Weights of a small segmentation model.
Model: 11.5M parameters, 64-pixel images, encoder arch swin, encoder norm layernorm, encoder activation gelu, encoder num experts 16, encoder patch size [4, 4], encoder depths [7, 7], decoder norm groupnorm, decoder activation relu, decoder widths [48, 96, 192, 192].
Training: adamw at rate 0.00099, held-out accuracy 99%.
Rows from block 9 of the encoder of a small segmentation model, named by matrix and row number. Rows with one number within an expert belong to one neuron, the router's apart. Each number is 500 + 40 x the weight over its row's rms, rounded and kept within 0 to 999. All counts start at 0. Numbers have three digits each.
Before each expert's rows are labels from the 100 images, of 14976, where the router gives the expert most weight on average: "responds to" is what is common among them. Only what is clearly more common there than usual is listed. The data: analogue clock faces.
# router: router (encoder.blocks.9.mlp.router.weight, 16x192), inputs 0-95
# up: expert up (encoder.blocks.9.mlp.up, 16x192x192), inputs 0-95
# down: expert down (encoder.blocks.9.mlp.down, 16x192x192, transposed), outputs 0-95

# expert 14
responds to: minute hand past 4; minutes: 20 to 24
router.14:518565507506511563514537507469499532583545477516513441483527542523524519485464492486503556485474467527431511531453454506450450452526471455463469475520495571534455488480488447434515585448463536552509487443547484586566557498457490442473508520497500470486474447519556425505471512505611504499
up.0:552468499515452511494487506534569502490525425494497371458498541400453525422549481495502433436508461492484481567444439481520541464505604431473528480491516486544562511560491511447532517426517530489503436496475518478528521485511449493464471490496483528516505458516481552599466484499603477512
down.0:482430547480484471522613539538498543468569482514541489447433481485572517451482549461535477462475471544442487476542515456522491531488488576567492526441511498493463525462452591434472470507473540476460554468544527483570510547538532476524549488502407416448508509495536512469520480422540490536
up.1:483546502491511477480481465488485559508452517530608480514494512511513522500507454496571505596537519575459499460484523444492491536536580472468474505558554493465559437511505597571554514455468509455482523489510497476490438502458424494480487521543482547481489548503439485445428505551553495495
down.1:498516482508539479503437471545467561523416574506513492552487467484514458598497487552540444545450498478536449513511504464448467502503526497437500488607482491500464498450532526525496437481543511500469494510441496460433515482471438494543464485485483531488472487537479414448438639538477510509
up.2:596520462499561538546507419454513535541553496507576569600540426496503529545468468459484493475507465500449491497508541497490485472472447447520465524470443535505466591526479512502588492499553476476534398492477523570541476612505556539548551462523471518522531448511502496482528506460518508502
down.2:458506473544512535541566522477504524542411470513480554521520498471491479536474525510550472443522598539430537496487446535542572496494512507512529491534524494436555506504456570456530488445529526550476468481487501482516412462515496475427489427516504545496484511495411491522476483561639532434
up.3:561519495514465469461505498508497503531477475516499507508511532477408503453491468555509443505555500578476504489428470545509534484513630522481522484551561574563592503487470473526504520450497499482482474490457500558510525482462560457490533562476529548478494503470518577511549471545549474475
down.3:494521488504465468512486575502447520469481471464522502465559487484561495529502458545482475469518554504505519495589532500515533555500491487569524549507472472460514480400466466405473414461598440425495568518501609497603477545589496502493555540497476499483495503511475445467484504492524495538
up.4:516605453483495511488497512594513475503536452509502431495473465538513491530495447507462502486432473472463504522462481451479499573485492458543466479477466511448494446531525561419535453512492522538445505535464412528513527500491491505573472537502398522455499510535436509514488490479589496515
down.4:475471546519467581503488538568497539485578455529553413480507553424484558504535539526499514450507408442553509542483410522429490498419558598452467467469581510529459461522526397506532543465464499495580498393527474493485554424470469525543486546485535535483497480456561479525461500449518488531
up.5:431446495525470471516484534554465485554460580542537527506489494485442479508543572522552501485507483477490528511532477450508513528466504532555473444501563501511524468478549530513525541528485461458484569486481572490438514466470443486436482599437493462493494545513538515560443473502524503471
down.5:505490493566443442477512575518446480514563453485441509472513445433521494534570527527485468496535506458505534490501462553556522487495539525526522511470540487525551472480455516503492426474487497507507501447482559481538556503551590501489561559418535436448544464547499494478527485479568470603
up.6:506524456475507520519482496476529509449507561540495514550460470463437451463477498505532477546475558525548542486496540535543463513473453477480595480516517461451500487573468565511481484498563523481551508514554522447503520467502525561439524405499520508496504537498337469494540427495511495505
down.6:468507421584506458475479463560401427412476449483485568494545522552537498549555538510508487500569509476517449493526495428569521515499472498510433494485473522504565555490516495459535508505501432492521465546502520492541442533480496446462505548502458485479526502520508555510450462467550492532
up.7:532469519513430508534530418430495532505498581494510561575498455538485426547456521573461506482497465502436472438549507505475501579551464544484502499471497485481543460588531508533511558516528473535543471491541483552467499517530502466408540430486482482507501507465454452452612478559537493398
down.7:531465483498504486494433488457449482512442487470490569552563467528529453528545467540551486494567549526483507505547524417523545513553494431488536464559452493499489539485500518504533443455546477481447530504487525587446448482507500518442522505460481515527386477494440456466528583503556465462
up.8:432599472440499499548559487504519544534520492560502449495447451505499508450488491482516606484486452521482498531456450408510474572486522497459394513537410501575377519546591469506546553539414541510438498475413498567536504551476476486532439474474432484565440518560521472518458483479504548513
down.8:464467557539520533487559505466478491491513562546544437514523429512580447503485561576510538428489561505449491538592487470468417495486509535489418468533510459489496565492533453492505534528481508496487551431507547519481524492489505424525529487506527476473496484467541471501517491501461561521
up.9:490582477502464413492514444527512484467503566503498485505473499509447488489473534447446493516532452554434563475430424511506482517493575540475502495536461540539533535524502455478538481503510536414458458474504465478494499544411554455447528454553449518468452547434529542505563479485557486461
down.9:469428456569376459482481494544467508397503498488530521459544477444524507550543501510478523446508541480529463495582576481557488498536497515572518515484510482468509590464526488488519446516537466555488523492474577452523497480573487436524531504492549564495474430523508493456448428492455506547
up.10:511462479497470587517457498446485568511457526498556467495526484494542477501490525482501513437513477374503480486556585468489549533541478477492563488506509468489509505478518477515529502497418553553466542562424498488498501573485422534579433442439543521557482534470455499533483516505427519526
down.10:525434483454622561510565516474489542538471455510535498525511511507508457469457471492496538487509557565442513490440445463483505508462604472518459506558445525518455488497464507527557466419529569465490515472533479523504521457535492548437525530509576399449480517502488487529560463520541537474
up.11:545456492569475569561506506575510540484528444469467467480532507495623533504489526522418522397585571452444518474486508516521492475530491375517485435467511465454574495515469443498479518395540561560505522479486471463476533547542521513534519487459480514561517520475489481587517525560491443499
down.11:485490506469570515485552573557547524538530495513398547486491476481433499470425521476552461484529488558514564513481465533533541514428521490526485497506517555501518512449439497508478434414454583503542507463549489529560545467512452552486530519440507459522489500484469516549545433482581516459
up.12:537442550492519459504496434483522458514486517498389535579481441560521448580448481546480559432469511468537511485504561488514438528511485536481473484534437518449455532548466540496511531462506497543509467469469520553429465467521520538402512467498489482543546545537496418454463477522474553475
down.12:502519504536528523510436546433510480487435500492446551585506495500547473520480484568525543544465481533485399569503492521507506507455542473548531511553421472502526502488541513547526522445517492480467441549501509569428442443476473541459456508558497515484467513495445523449560509551548475447
up.13:490506571473475512467562523433478472472486453507584522477487536470506528490544523426506525555497493517540534458528478491537526523554513437488425500481514481538518436508460457548460452483558543460477394533500521471524489494466480507515579474554511507523494533526423578507511477421505488529
down.13:488474512546482492494565469508525504433532499487531456434525496532470479448562484496489525500446414484492452488448517515536498508524452477577449490528452554591493518519537515509483601588411552457547529504527492548480488472468482432487516504504438482501587545450530565528394524474539486511
up.14:522472457453533487538564422446506491447512575495462556522486505590552430526506478461502483553482421431443514489447528503448493541574491519472490494487446564528406531540488513493506527534533478505452494480516477606485533593504542457487487496507609494518457467515525503542543480527474492420
down.14:444429498524428498526521484441501490487480544465561561486510503520516449550525497541466535543544550439490438547485519494516527521565531488464499461441396552479475567491579462503523486534538443508491556570526558508430421533525490491498470510481558470461475492462475492455453489574499555525
up.15:500502449490510525463521466548491458439539454557526490492499460535481547478586437507523530525453450426548549570456453517516500568521544512466492560506511522581485478507523502545469511554463562456481498505494477553505529536514433538576486457571486516502521487476499529523534471483477508507
down.15:556477477487483511522566391496508487465423508499581466463471522437431577490528486579424527511536503440503501495504457479478511500495468484485450523493481496585456526565555460492505572591485516535520414530464522532495468536556428439538456519542486536493538503491537494541474361477471500576

# expert 12
responds to: square case
router.12:511543540544552533434504580476442507528492493533511505477446492402484481455567486482488469486569456453519474518561487516507557520539556492618566517514541480551454501531512519573532541473510490495498573522459519498531500588556471527575481424430481438485452489528547484459528431494450475533
up.0:462534464436455550454486529475538487476502444521430497551525586490463537504512480507542516502503534584505543497502459536471544510584536439475477496538575445480561486441481461535480542453492559505414480539553463488605464469508447513514529516566453545606477500432498552585454509509534415429
down.0:522548459460564535565501494523524518511540478525483493471543466500537481511528543473479524452496513461449410531437582500503478473547543460480484469503474500542463561490439467494492537584440534499516487487505464466488488492549545469502466488524568448464521463556529459488460529553505449493
up.1:563531507494407493572491588489509541485521472549482497493464490483556476457475481532465501504497490528475463565457465500481466550525441529482437449511474571557473469526437561512511593494501503488615458484489522573461421489535547475469499459504450532453464530549467528475460518545554566506
down.1:526476546589529514478458522550480501495458512510549506531536491497558509531531503468458452507529483459527545484519497483550497484511534515528536536582532436475478457470523573475494464407493554482454575500498449486507484530578456510481480474485479458393436487580584519461499548489514525482
up.2:420483522466477472576488547521510523485537422524529464483426477490495528499454556552455507432536535545514533574462546469477492541522516507497401497527537559544481461432472609520552543490490606481529467520442517458479399476505569498492506522459491527497498578557456521499428521534513522496
down.2:525497510529502507510497522475466499449477440562521476541470507523610492570556575509520459527527460518485494535491484446507456591531537545504478499542449529516447487537470578532483478447512561456470510523400483528517460530560471521490440506494467462413431449547493525472486484500436568500
up.3:465499485562539499563511479482476464492459502489462442485460566447461514518547408527476486574545508481500482488559448546514561514538518443555568379464484519528501523529494480538511526508491484467432456536425494516556501509544431521499492531541464515499473483450517500508508505531509426491
down.3:521466453551502550539522482504510548480453504507452544471523451454473507425531568483440509500527496499505419502483481447490475523417505453518464463546461520566453526599559454520550506513478493540515504471495482505506519496496428474467519454512577535575517409498589441506434534495494493486
up.4:447553472489536549490512512508548545496428459441457488564462601480493482465510467455514509505523524516494507478496554487465581521562544475486477495540499470477456450485528467476497446456514646484445524559525447479541529556535427487449518529545492485507447541482494479651480513511534470424
down.4:541525423454445548582477484480538474520477472526524502521510525467507518499577505490451500452516516482474434537450585499464461504530554487431476483510509516567508553552480455536506507506421488465497484500448474495463498496572536514491463507505609533464560469572515497532500548561557443497
up.5:485536519510510541508489462494446422448462505465557477488530492489652436572503513500478554515498498512464564517505426475535520572500451581549468499505479494489502467548514518499539529525503508486464510484396483545513509583525439489464465510614430449469498503539439500502545508544460497436
down.5:523485446570538528479475476528501532505462501538572466478510467524514503461583561455441497519560498506450467521502483431639520555476545463556508488568534494498483475531513540536517445461504528472512543480529448504469560548503437461566484408481513440464498433566559558490456490488454521456
up.6:527568549539528540497516499527482428483475462451517409575518501498499435548472486485452446413425511525496517461537525507503526432461409499531536477442560480490530494563436494530539511477523546465457535552517516506501494463573526462506529496568477498474449491524501474459497520497512415470
down.6:470485479542439478436449458530483481470444479531531523515506536497528518483555524459468599509562510554469513535504543452540508568525522510543472488557461503438474471458487415576467460446503564534491513487461490544483424513411475449487530453390479515462515483551525528596489475539446483526
up.7:428494540499536440518443483509532465432518552452550558494496485554479468439457479471483514492456504445536524517496562457526613529441567531529529472464516479509475523517394575540531508527498489486550518504497464519465519523467389471464471485492458500483442498491513522461492525485501470461
down.7:479445467494449502512541415455496489451555485515486519524453527529531571550493511546494511502476411499494514512459521534533478607566459560548499482446431508550423497523517492533480610566447522462476530486466516510533433539465478501455477493512548534492524494495479508594510459514439525458
up.8:466446512494557511521535441516492530572546498541483525505449468442432538401442504475447548482486509524486534469509454518513492512522478485496479493446491517441502537527521443487537508519520531537408485412538522452507547453501530501514572481427570534560479505494561485512488512463473560502
down.8:553520501566397490430494505554508532436513554413473531549525460552617481473473513544551507445492473492557473479507532518441501416457465561457433517471474528446517448468505450433449449399521575539500504549501537473467528478466553502498488511503488556572500498498520502526476479498541474448
up.9:448521525487494506533487488542527426515439450459504413549542549512594474571456502524464617438487500510514534518466518450518490561491510580507487432484484488544487540529462536511550608546535486509493498495479485558534427523523486464396465538490438504532513464500482530499443506530456479426
down.9:444483472551475532432438496503437456473479446562531529526510525490509511493595543454475498533621422467486527511504462489569538590581549493571488516551470496523480524526536503536472530515484472472438550505453523470482537590497439541531486450466508439471506457501524526516508401509386521544
up.10:476477447474504493559515469489518425353498500526498470484506565481585476494521457471488538549540513514446530543466406526511502537550456499552444458533582482473503482554422604481535548515498526504507522454523505543527468519486527461457505456530420494478460447527450569510478498518533521460
down.10:516474455563544461499502468551513490553489489507511464519526510504472493444556551476465522548557505531441475485504490439545498505471545435570529487615504457508535428473503566549541565427484555478496601504472429461504492554490443412516543472520470443474560479486572501507454564510449501516
up.11:460590523556542438461446452577484511518504457495489446618439524517541555533445501485521535421416494515493477479522498521519548460493467524531534483490490486506522543514445518485556483416480518511447506531488506504559484478478554460525528524495535504555577480571498493478498470490477459504
down.11:447521514529444457469495473523441503492503457546478474516488520480537549423477531500521547514521501594465569501522559504500479529494455493504451532464551462474508456454432470566465479374500539552482481507515528486522449494427514482485569449449488568489529517541530480522458438499481421579
up.12:449565450520422467568499525499548525470485492544527501464426500485474565441504471513437480542486508504510456505496427464477476527507514505524524478567459547480536471559563514482483489478461493524486552532439443433468509514378552498535558480472525496575573488485433525484466518550510469508
down.12:496479511501543540427451556452484526481509524472457533557559472542511454524474556487587487495453577455533571503544534494532514464442504518442459563462477453457439555410496446418474526481529567494522507543552525516451498467492463528520449502550545462486513511523481497474545513475471496491
up.13:558620444472506526552504465546466497580465552530524519428498473468473467452491488458459482528524448496425485448537464517508494520526466436551483428461519585495485550553538459531502471548476462493453559470508469558511547457493459507549543437526546496489461500551498506465503467472506528540
down.13:502446483555563491457465522471517545504453486467535560563517444536539521457483512494492533532539523510553495494522515470510463420385528485467512536523510436484442461508554488465433426397494495541494471504462477534546509539472527493513523494451474518495458461478523523475508583527499495510
up.14:578504441545524496521511497518498504546504513529555496480486422462469545489524438444474485490501486506409493480516439532605451459527430467502484389494572580534545471547504451451469415503427423491464483459496520522479521452470512456532527494588530513481469519593445527486510499579521463476
down.14:494490538538460554451452516520453515492483473519471515526498419528501474486546552521477530549487459541499470505539510509523484475489456490508456530491500484406503479525536463505559413471478530575449518489480514493469459509473425551572567452476486518504511490478542496472490510490498444527
up.15:495542500483510483501513469487516560542549487533468498525415498509409584498469474476491495512469485508566482523472449525471497534519473505530513555533452550510498551520525474460470498475462548492471515483507450482525487537407575518579551476502530447616622440500528465491495487468481466525
down.15:466505590520528483393428494524468540484470515501533507528515481591446513469490561522536562534520506511566529477552513494470488458412492484509418526453480460455479496446510474489496524445488552532546514543503502483543526479392498520514521513523499498509501511498538485461522588499503448499

# expert 7
responds to: square case
router.7:481508462485499507412578474531505540443490553505492561444546533458479491461486467560524523547431519511535465477493540490464518546532469533510513578500458504472492463566548446568505433537518502479462463514542548484479480428576507522447517523536494552477454504412512459530541398426525554469
up.0:557448528469479400521449506451497500483479448531580465550458506642586527551468487481492504524452511524460529497476390473503501539511484485453505438540498528532505505467475543464568504523478439524545485511455492582513473477449458461480498558514420490533507574570529489449464520519521482542
down.0:504485497502505520510514558485500498584407519452529511477509458552453546491532471514529432467494519452470492532514567547453500419511464480549494464522542492487476496412466465525503557531500450507505497523503496518482475548461520473523550464474576471548587570529550473491433513502506406572
up.1:487579501442471495499493458539507533468539504544512526551547525511536504542438479496427523426481449514474543542427552440440478550509432490490498499508531517528495513569549510447518506486455488480456624505528447480505491605483458500498497480466509529520520547525457542519480460481468556472
down.1:531508489500508470465510512508423494465528515464432531569504497520532505436517489448531537495526545517558591447495469549536504425485518468481526509497487510500453419559476513492468471389561446527484492550510530545461456405469501514506478477530495436463469484496424456462489566493515503506
up.2:484477481497498493510412488505553449507501425485476630478494469582502497554451412547576514485504585516496563523460476539475496475515548513482428466486433480491458556504487513509483527473437479482531494513515502514436457478438530468461485484451510518499520425502413514565521471536557556482
down.2:497496474479482511462469529406491457492425520460459497553505559456562526549452462471589518511479538482519568508478463483504482513484574585458543535502486406469546531475525526459506522366547524536537456547446504559507454499475553525426450496495522458444451451473422509535489416506533553441
up.3:514505425461480468544539508556457460475511538537502477468460515504484550557562533536468439521496534455460496516497514481518431567544454449438463508477533481492531461471533512490471473548505499598491512564431488566487445543484550466506451542457464480536529560620477540465451497479490468502
down.3:553477498519562485537463557462500555507459530483545539542518453557540494491415478592489502460546491531500472529501501487469473452523451414573498485485496483553455454521496480588488519578475460516428486503499546577449469495469630487434546497519527473513517516493493411447564501521528461465
up.4:520488484422495501472563562517514497562578496531423490539512495549557460586464513480524473443483509476466552556498537532514504505554508586495569490499478452473505502465390604450473533502499456475466470525508491542553495556510517536484612518566447463493535479480474477519501469549485453381
down.4:493463473570519531496501598515499515503512552417432551434539452509468428488506472487561488513417558490564491510536571543506584506437496448476512507518429508487479528450429519469456502408534496451458533537552478461476502513551569500490494493528453515523547516499521448474508450536518460541
up.5:584579436412470560489476466615487483510428561512465515415502508502503489587498465488532503537493523458472512467504474564486479473599508529518483493499491479449463502443518453537510406477480488481471534472470452558449563457426463494511462495483487524459465546493463526552530486507490527504
down.5:498511479517545529434481496490462436494515524488445439531554461449553502483479534467467518500513531506513489499565517422559517492432501480509505579439479514489514480526438543521459526479528449489539515507514540488470473429592521482433494491515493524463523517485382483512526539440456493533
up.6:494511484518517473542500498505459480470489555518487538418534420522488479504511522411532438435475495477524515574569528426538523519486440522489436558522449440538471476500487514468464563519534470554513570519469465473502486630510559498507543413469473481481530487549432555423526501478479466577
down.6:510446508577497490487454558443568479545498515457476499487562491451491506527463436523514502526561467491489465529495506592480499443490497473563577502513521491475467516415456528553463568528474494520485492498510531521538431512460607490428551474479535506495593495475479437543516524519506501501
up.7:530511421499479493500445502503504582463459483483484518577460519451453586463545554530493477518520466523519487442467512476560512531530535468475438540514490564594538511531523438440486507489357542481521502545441530512496506557449547520505438485459468485567543455508502552421457490578529449483
down.7:546516507483447500482502505513518510510451488512557474598505530495559499449425489528507493538485477556500494439510431515493493466511526533480497522489457535525487519527466461557504485548490563525447437529461482548532476416468532504431494529486477550539471437421422505507491516513507556455
up.8:481479509534506615525508488508464527483496491520510483537516495506491533477473517538453529455508481500534488604461488406507488620459458575496543498519483499542549472487536533477496510483493488476506531495506565417475553573528595452532499488506473525530529552515513524502478467517508479442
down.8:567445478486529491508468501512436484544563459494503443570510425518487487439518576489476495494557518542507506442537482502572508468446487398493545523497513468514483450525442477477479410536481452493486476478497549570446511466552481478571517480538499464528522455519455519424533497522441467526
up.9:574485500504479520534525567461547551552568463501441530639417496529455552479514489474527477535532566483480507466494501524496489475535554434445496481491436514556511530585463516453523517460401513465507451530494525474520488512497501540514509476513539521545501436484473446450496456528552458451
down.9:496489530503484510458528577504530437493482478478535470526458549549544475457512447470554504519456509496515549462521471576504563482508521597439508592498528495528588502515489542442479446376488597450427497579417430519506490467512483545487506531446503455435452470531460564510572472529530526439
up.10:498493463520517506561599536493582507479618501495430532515417497542466546493531556511512489493532529447462469535500526453547472530508538575518482510448469544519496544588469578388434504466449571449510494478496532445472477536545515489507545458526498509463528444460513482493472497519563479417
down.10:516513454576477556517518626483506459493465473479515440492519468503555503442491490514491549484444505576543494491506549453509509476460547452429490525564506522562545450560468529472473501364486508488477520570452455517514452502481509495449515534493470474434511488504515532481493497524547510460
up.11:499559504514524538437467502469509445451403533471444501449551521443520470493534476487511530476551362482553450546481504451500498487455491463474555464507495466538440480512512486506491494439520477524503541523470516507446459556516534501531406426453602471520495480544463523520498474518486488526
down.11:486481463568498525531451506563561515493483525512487478490489388456401494561520575508479497495546503506485470466509571501530469483438451451588476455527532518502435464475527480474454570567495485503570536474483579481448517537520543452491514427462551439455524534577533413530414516530539544512
up.12:540551581485506499536476505520503491493583453493463503669481498452443515544454528464493503468476508495455505487560521571503502537507484447507600392452505485472494552568487524464505481498471498481463498554477477498598507509563445513523578480602507494437464556471503459502526488471472514490
down.12:480487526539535556483489551455509443486549495413452436507475491506531476494554489470431540521472523522539521490517519459531506487480562473459538525470459515520604468547485555480447502505502546457484531500447524510509505475601459531541471520502509514456486488494492574450508427515485541524
up.13:507492533487501546476553525493488527499459506589536483448519520459579565445523496511456516519512456483477499581457438464560525555520471519550455532501569465467499485463473465522527457481514438532466488441453514502480550539455554522497501501474515489500509558567529512535589507486499475489
down.13:470501454533560446494510445546464445595609495518498439541553501510444466486478552452455487498461547527494467514518534490554566474510478455523530466494529490500519514525390483444525459533496550490486480400544507530508476497473452451521556494456494516553596488569532516519484474506406434549
up.14:519572501474421533518466509562524508452462505507495488585461526524555491558453481511473465483448478503459451541454511470451489517519492537418465499583513515455564467487524542526558504544510556561484519519508452455467441441536422446462502518516477500486528517498520472530392548519544492492
down.14:471519497516533478527577551485480506490453489490530439443449486528502528455494446507444518482492502530480489473467603534504526482535436465534426481529518499488440533403465481486514551538538487511471497472547500485481473469487495425450586503523498428512534562532590567506497463479517522555
up.15:498540485443493507529507475508530518475526516501471570614444507498523547526400473493433515483457524492501560510455559478494443484478455467492587458491426536553548517554504512506553534447459567505488459528532497520548476555472545515515518473474477518592569558456480524481494524524448512416
down.15:534501506432537527473493490499431455499504467508467437551523496512523493441472500473469528540579529518519575407502437540495471476497573487435531534518475487522499500605465539471504460426466512521471482499472493518447503489547415557563505512566491470504422447485479490417510519474477538497

# expert 1
responds to: square case
router.1:454469503550454477425451524468510483479524472522430542543535507493481481578568509532502505537530556506466523548476540459544575503459520496552480551445520452407517534502530451433448486516492459485539506493433574446503524511633500511519474566447496535438521480462490523574572371566453499510
up.0:549571531528438485465529450433522486473531523511508501485513446535376456487541526492480418519482466436492462502552555489490508424531567560483548535503463482483494527542440467501503473492509482553502564545485444547548559554503468542481546445503576501473498485510524515479531457466551418521
down.0:518477481546498516452511512435543524425462527506426453488507510459497439467515449497525499499497511516517471506506451431544577513493549484494493547456511435534471427506478538543429513516540512522513523545487493450534580498488544491551527481522523477537523488472524503495535624558496455437
up.1:486536512524486482438458455538486511542441475491517494440540551469496526525446499493506519430474546517494524555528520520473459478496461473474462522473537511502502575417443501534526470530569509550461500505543533492524433457487630532515549458485563481522468514460457481559515486513435504479
down.1:483494532538521555441522503482460490457523488526558585401491462514441511476500500514495503482402491506443441537430516499453495472506461441552520520596462529471490453449542604524533471510516491539502482445579426526454494530437539483513539475480530498470538564504515543496502602551509513491
up.2:538542410486486467520523512467512491474460531462488490481447477461407532411492600518451425568460459484539500458476455499536522458570500546460506482522503510523446465502528452424544455436440513591489456530446507635442484496482516510546534541543553460542518430525556521491487457541455481533
down.2:434450489479521469519485442440520541453473411499498500543536582485472479526512470428479471551599522477495608533474516547563540473538528486451474518464483495489521476468467520447419550539466428550544519531465434516627577529540481539550506507451555510440453540512472505531557550547528518529
up.3:520499409484487512477562484600497489508497507489457518485566551482451505498464585453479469438486568474496474531455514481513501488459474447462453491496433522520520505470426543490469492539495499594479542520501411477522480502488529481520524462458539534482544540431456566490409433516474462458
down.3:419554470503538451509392536547523511450487485441559469539523550441485523546528475453551474485453488531540543522507515508501452509478428486406506538501410499455497472440502493542499511543540487488513544501505565470514508496531606611512515448512515504478482501555419486499594518485494523491
up.4:533522518502518503504515454546481482492586468535573525493536398533436524476468544540449485500444503448471472566472491503518533419518569510491417521442463539411459529499519436463532465572531444558504489524484468496599444475508528462503576455514502579429503477532532470504526505491455518608
down.4:483495518514485431504445496483579517536504494488498425559527537469504464509492449525512481510539514468587509553478471483499524458547554542494529516452479490546416453499495440495528545455516516479420547519497476521499524458568541489482549596527539525539489454530560494521511548508492460473
up.5:449532561444491516565496494442487535632487512514507451457421436515516470489473447461533480438508505627463490513517526471448452560540485508484517508481515507507512473522536572524531554485477540501422561469513545450487470450532392515461534486578577446553509469507494462478420494495481480452
down.5:459546489447490512424478434520539533460524484513493496540481531526447543514532536497568407565500570509502547456528541475554542516525578450490476507513463489479512509451470504435507501495476504545474518521474500516577468464474467483512464501481467502501521478459447565464486474520535467519
up.6:539542473464469546451592516439506524439483557529505542523458523538486454440528518438556494561408491508498486471474529491501551463579500435434506538544466493521515473549464524502448445473521567538533502495525463618462567530479487520569480469465598405564497585516498517471456429540471472565
down.6:489518473515488542456392458439487484457435473472529444502466547474516451455543511470499589502485495456517494520470524485578518517537594468488416559509506461515502502529471510568393539562540445530528487557467527507490517578497498519591478434516558481515501543501434528492516438535441481550
up.7:495489540472511459445545530531490463485533429436452478497547518497545507494474557521459462607542482570535509495495490551500506473516555434485543446436512607463574513466486427469460470515559468523520533513534519509503449430512504482444535499457430527542449502466534524494483527489582518518
down.7:413507496490532454554559564560505557498494520553480454491501456513446498532466514532455494445552541505447571501460496435528493494535490512460445418518513501466512480489519511403486527519449538570502479425500510450530551507518504470515552439459450483499458536594523508505477517517489518377
up.8:525449490540590468507491526516492435436415499456521510513500566523549495462543454538505480468513468503583436457518468519493528529413541510500561452518501451558537525521503476531512437502519485458461524519498473460427553485519453490467439562560530482518510569509528530498521458471523452540
down.8:394550473508489539493586512492522524490484550535565485457492532569486496537497480419509499533429487589468559457489490522499536529492408430499494510500464498497591506453513537464473474514515557478541505488509508510543549505467478454522457487473447450527483537526461526521500513526518544515
up.9:522487532530452523588431523554589474464523453445475489493530491477544541570509456541475470493505436474515495624510459512467514484523456583465486488483429524520491536539532497493523493550475526503497515497463509462463452489523577502568426513501521543495516425554516471537501475485476509465
down.9:503458498517454495515453496444541495513480473482558557479505493505542465487588405471504464507441439462535559550442504494564497532482454472463541497439474464555554530598517479466434475533439451484561571494502561484425516506565419542516498523483502533486536464506494500473527420526570456534
up.10:531529497473474530482501446467471549513524495512533499425537415467476509488478544527456461504578527579454515485540510436509417494497450469464439496520528568521538502547520485523518485550492481536500522492537547484510480444468502447457533466500486553388543498532498503457453484474518450505
down.10:466499497492535514547516486555501566440482539495517454531458510467489507600509534511533502497528519500489490470462494458491454493471462544449491442485469483502469489480574523554538426519557535544492430442491497459493489550473472514567453441503511537526511570525461520493488497500465569520
up.11:502492431528429524549515506493466499536462558497522509467460534512562475568515456500466560468438537508460537555567595426503443546507407470492498519485439475464505516498575527521497621471537480455484478484461521518430423578493499577540455471444468513475528510510476453488474498515449556483
down.11:541473502490568539514452486538476499505428474483474509572486473534554564513509493466523456512462484440475500511573434542517489527533524561450529452576461501474542617486455511453525439493427490566448507538464472456492462488523485524505516554490561505497530461489486503478444579472468442489
up.12:553503504497502508402486469533474549474514519497510516542594550516484479487492537475544475504526496524465536463473513538510539458552447530535496504531513581491560455446467442482432496479501569552496529541486473489623550511502610459502530489483507518514488459422526545499507410546495474487
down.12:505556497510509455464473508465538593554502478504543467490517564457489491527474494522485472515551445509500514524497458505488474482488488428453452513497469536463507486535475483484525561574479475458484575421495418521543490499586569462534490504522454516561439515495518477504556584518521486558
up.13:601576495509478509467438507538512560469532464511474564542541532457448499511462446512486447488513552539446473447481477550476463436518536439516550527507492578432497443488497476490479478509504515546460569544561391493464565427468527512517526458504498529496486493438509542497454492481546488441
down.13:438508486572552556481440497481446485455453546468483503537541504453460521513547530559505483491408534538469434394508513435468483467505519494492562575501450506477477464547538492577498569499487556442420519489537423508445539468582520499521476459571487457459501502480484426515472507523412493500
up.14:511501545499533511544411453532513502491441501547588472503510451479427522489487473423549491416499498556458548526491521484499473422493503521520387497580505435547462456543518571574617536521519504548489515508470490481520467498373490469486564497493496523397508440535505512500506524499499503514
down.14:553508515501508435481486557441455502483475478527533450487536479476530524449490493501495487465576465456535545502444421436514515515489553451536531536547584503597465520563517562465561438496500413513494475420512500525484557444417466502489534562520470471485391486556575497457550509429500473541
up.15:491499531509503451524468500470458565519554472504513523573480495475433466573432540535431480506453535531559516413551507521558506544533567551520552500460479553520421550536514496477544473540500486480482514530523505364493490443544484451488526455544555518552526501538524505470489475438518487576
down.15:502501490482487523467539448470455468441468545524504483535532447484505466497496598546481498524475544562497420450543406467495571506528494516539534518473540455447481430536571486581486526514526533467518493497532554486483507539555462435509501516499505494545453416486546501506433565512471505427